A small image autoencoder, trained from scratch.
Model: 7.58M parameters, 48-pixel images, encoder arch convformer, encoder norm rmsnorm, encoder activation gelu, encoder patch size [2, 2], encoder depths [4, 4, 4], encoder widths [80, 160, 320], decoder norm batchnorm, decoder widths [32, 64, 96, 128].
Training: normuon at rate 0.0074, 4500 steps, batches of 64.
Data: trained on numbers of one to four digits printed on busy colour backdrops, 147500 training examples, 2.0 epochs.
Rows from block 10 of the encoder, named by matrix and row number. Each number is 200 + 30 x the weight over the matrix's rms, rounded and kept within 0 to 999. All counts start at 0.
# pw1: token mixer expand (encoder.blocks.10.mixer.pw1.weight, 640x320), inputs 107-213
pw1.63,215,119,232,215,212,162,190,166,166,206,183,144,226,193,219,218,151,145,165,152,199,246,169,224,233,192,174,217,207,194,194,183,177,228,200,171,204,142,213,262,163,209,159,180,167,158,187,157,205,186,200,248,208,197,253,212,186,208,176,206,188,174,213,172,256,198,216,203,160,262,170,187,206,125,240,181,206,238,255,191,213,240,240,194,194,178,237,195,240,257,213,212,222,237,262,208,199,196,244,201,243,172,236,175,187,144,168
pw1.64,246,221,238,194,213,177,193,234,199,194,196,200,248,240,195,166,189,204,186,212,213,196,165,253,170,203,232,237,163,175,222,177,178,236,194,213,148,188,174,197,191,238,195,241,190,214,158,184,178,214,232,214,241,198,208,246,257,232,210,166,274,170,206,239,185,190,206,218,212,227,219,181,196,216,189,252,196,188,193,216,163,164,206,227,198,192,173,175,217,191,194,190,251,210,161,195,199,215,184,146,212,185,190,195,195,210,204
pw1.65,204,176,239,148,220,195,226,267,212,193,182,192,202,263,175,214,192,180,165,218,229,210,259,185,83,163,246,177,161,267,160,157,88,160,241,260,186,233,268,181,167,191,215,90,191,226,218,161,204,203,213,210,189,195,257,214,226,205,147,242,147,237,195,252,186,155,196,210,191,240,161,270,269,167,202,225,157,185,260,196,173,253,191,231,164,186,259,210,219,215,188,228,210,196,205,163,215,202,200,181,177,205,212,220,178,239,171
pw1.66,160,188,204,188,223,233,205,167,183,171,247,212,180,211,184,240,219,200,180,182,245,256,162,211,233,215,221,226,208,232,159,142,250,216,175,237,234,241,184,114,196,221,220,188,182,215,234,214,207,251,176,228,245,211,271,155,176,241,197,171,210,203,216,110,281,182,164,271,191,206,222,218,220,207,204,219,216,110,165,229,204,229,206,202,239,208,191,220,205,196,115,241,196,179,196,221,201,213,166,200,206,184,206,276,232,149,164
pw1.67,235,231,267,215,208,219,207,182,116,214,183,241,205,188,217,245,189,250,213,227,274,165,212,197,224,294,205,205,213,210,197,128,199,206,208,179,268,187,172,178,186,161,210,225,190,237,242,237,220,171,194,189,250,188,223,233,204,165,237,173,213,204,219,194,212,207,231,215,263,190,174,241,169,222,197,233,223,221,215,126,175,230,192,191,190,227,182,232,262,209,209,124,214,254,238,226,173,232,210,170,243,223,210,210,218,289,130
pw1.68,166,200,139,213,138,222,185,149,178,213,196,140,205,171,204,214,246,244,154,224,262,206,137,147,195,206,179,197,200,160,202,195,241,252,232,215,221,182,149,280,218,181,229,241,176,227,176,208,128,163,195,223,168,190,182,161,213,263,225,217,236,212,203,141,151,196,174,241,224,225,161,191,202,207,271,192,210,197,246,159,193,209,207,201,167,170,245,219,206,192,196,205,108,195,230,175,211,205,161,190,208,164,238,147,191,234,186
pw1.69,215,189,215,241,194,248,206,171,209,213,195,133,214,172,192,245,224,217,212,199,191,164,209,193,221,241,232,207,186,190,181,194,169,196,244,207,202,181,231,179,187,188,157,207,146,192,224,211,184,172,191,210,227,186,226,176,176,221,227,176,202,219,205,197,237,194,232,203,184,209,182,203,191,199,203,219,193,186,233,200,190,189,186,159,195,166,191,218,218,222,196,225,201,231,189,212,190,244,218,161,208,183,177,188,213,232,236
pw1.70,174,204,198,212,209,177,169,189,210,228,176,206,212,184,176,183,182,197,162,209,232,148,239,233,147,212,181,190,218,169,191,233,206,215,224,222,179,214,238,193,212,158,157,196,175,170,209,210,197,199,202,215,221,204,234,247,218,161,217,174,171,185,210,186,207,155,224,192,222,173,208,203,215,177,195,205,125,200,197,157,195,170,200,165,205,155,196,160,172,163,178,224,188,214,181,184,190,191,232,181,261,187,141,194,224,233,204
pw1.71,233,199,208,265,171,164,187,214,214,171,191,203,190,231,145,206,202,209,232,204,169,233,196,206,165,238,219,234,203,220,219,221,175,201,175,203,248,191,192,220,147,209,190,227,214,175,216,198,233,229,177,167,201,179,252,241,203,226,157,154,262,135,213,217,209,184,199,180,212,188,205,199,212,188,162,132,129,172,156,167,163,179,169,176,156,211,215,185,218,160,214,208,158,222,209,183,166,224,220,218,207,193,244,152,210,138,229
pw1.72,184,218,217,191,163,207,213,182,202,205,181,238,205,148,180,231,154,160,184,235,191,189,181,196,216,240,187,215,184,179,189,194,196,182,177,205,209,148,202,191,203,194,202,246,235,179,197,143,208,176,156,172,141,148,228,239,148,235,226,220,187,201,182,182,240,231,188,155,169,184,189,195,230,211,192,239,187,173,240,215,194,236,198,255,202,190,234,197,217,178,177,196,213,256,212,184,231,247,220,164,182,204,258,221,266,213,213
pw1.73,230,180,213,252,182,229,197,205,195,210,220,190,202,178,222,211,266,204,173,203,209,237,209,174,181,208,272,222,166,238,207,169,215,159,207,199,241,210,221,199,244,227,187,248,230,187,135,172,223,236,242,238,266,213,263,208,172,198,256,186,254,183,205,170,236,164,203,169,178,179,196,175,186,219,232,197,210,190,200,207,167,218,163,199,193,178,232,227,227,220,195,234,201,206,225,194,245,227,227,170,152,136,204,219,192,213,218
pw1.74,231,227,176,181,168,187,203,187,212,218,220,132,201,202,169,152,243,197,187,213,210,177,180,213,165,146,209,160,220,184,231,211,169,191,189,142,194,162,185,215,190,248,207,184,154,223,202,213,185,236,203,209,225,188,215,171,217,238,134,150,167,155,165,173,251,161,214,197,181,173,179,208,167,206,196,191,229,162,184,285,263,218,228,212,217,195,200,256,182,230,196,227,196,197,204,233,184,259,156,162,241,236,167,143,154,200,175
pw1.75,246,159,182,161,196,187,262,239,237,161,185,167,188,239,98,172,177,266,220,136,174,172,193,188,161,215,152,190,234,165,215,267,233,174,190,158,238,221,246,214,226,157,248,291,267,129,226,184,248,177,231,226,165,165,238,171,258,187,199,207,168,159,216,228,313,213,243,178,182,198,213,170,152,238,189,213,210,201,284,192,185,166,193,204,112,241,212,188,182,181,193,172,251,165,315,165,207,199,166,205,226,196,214,217,166,275,201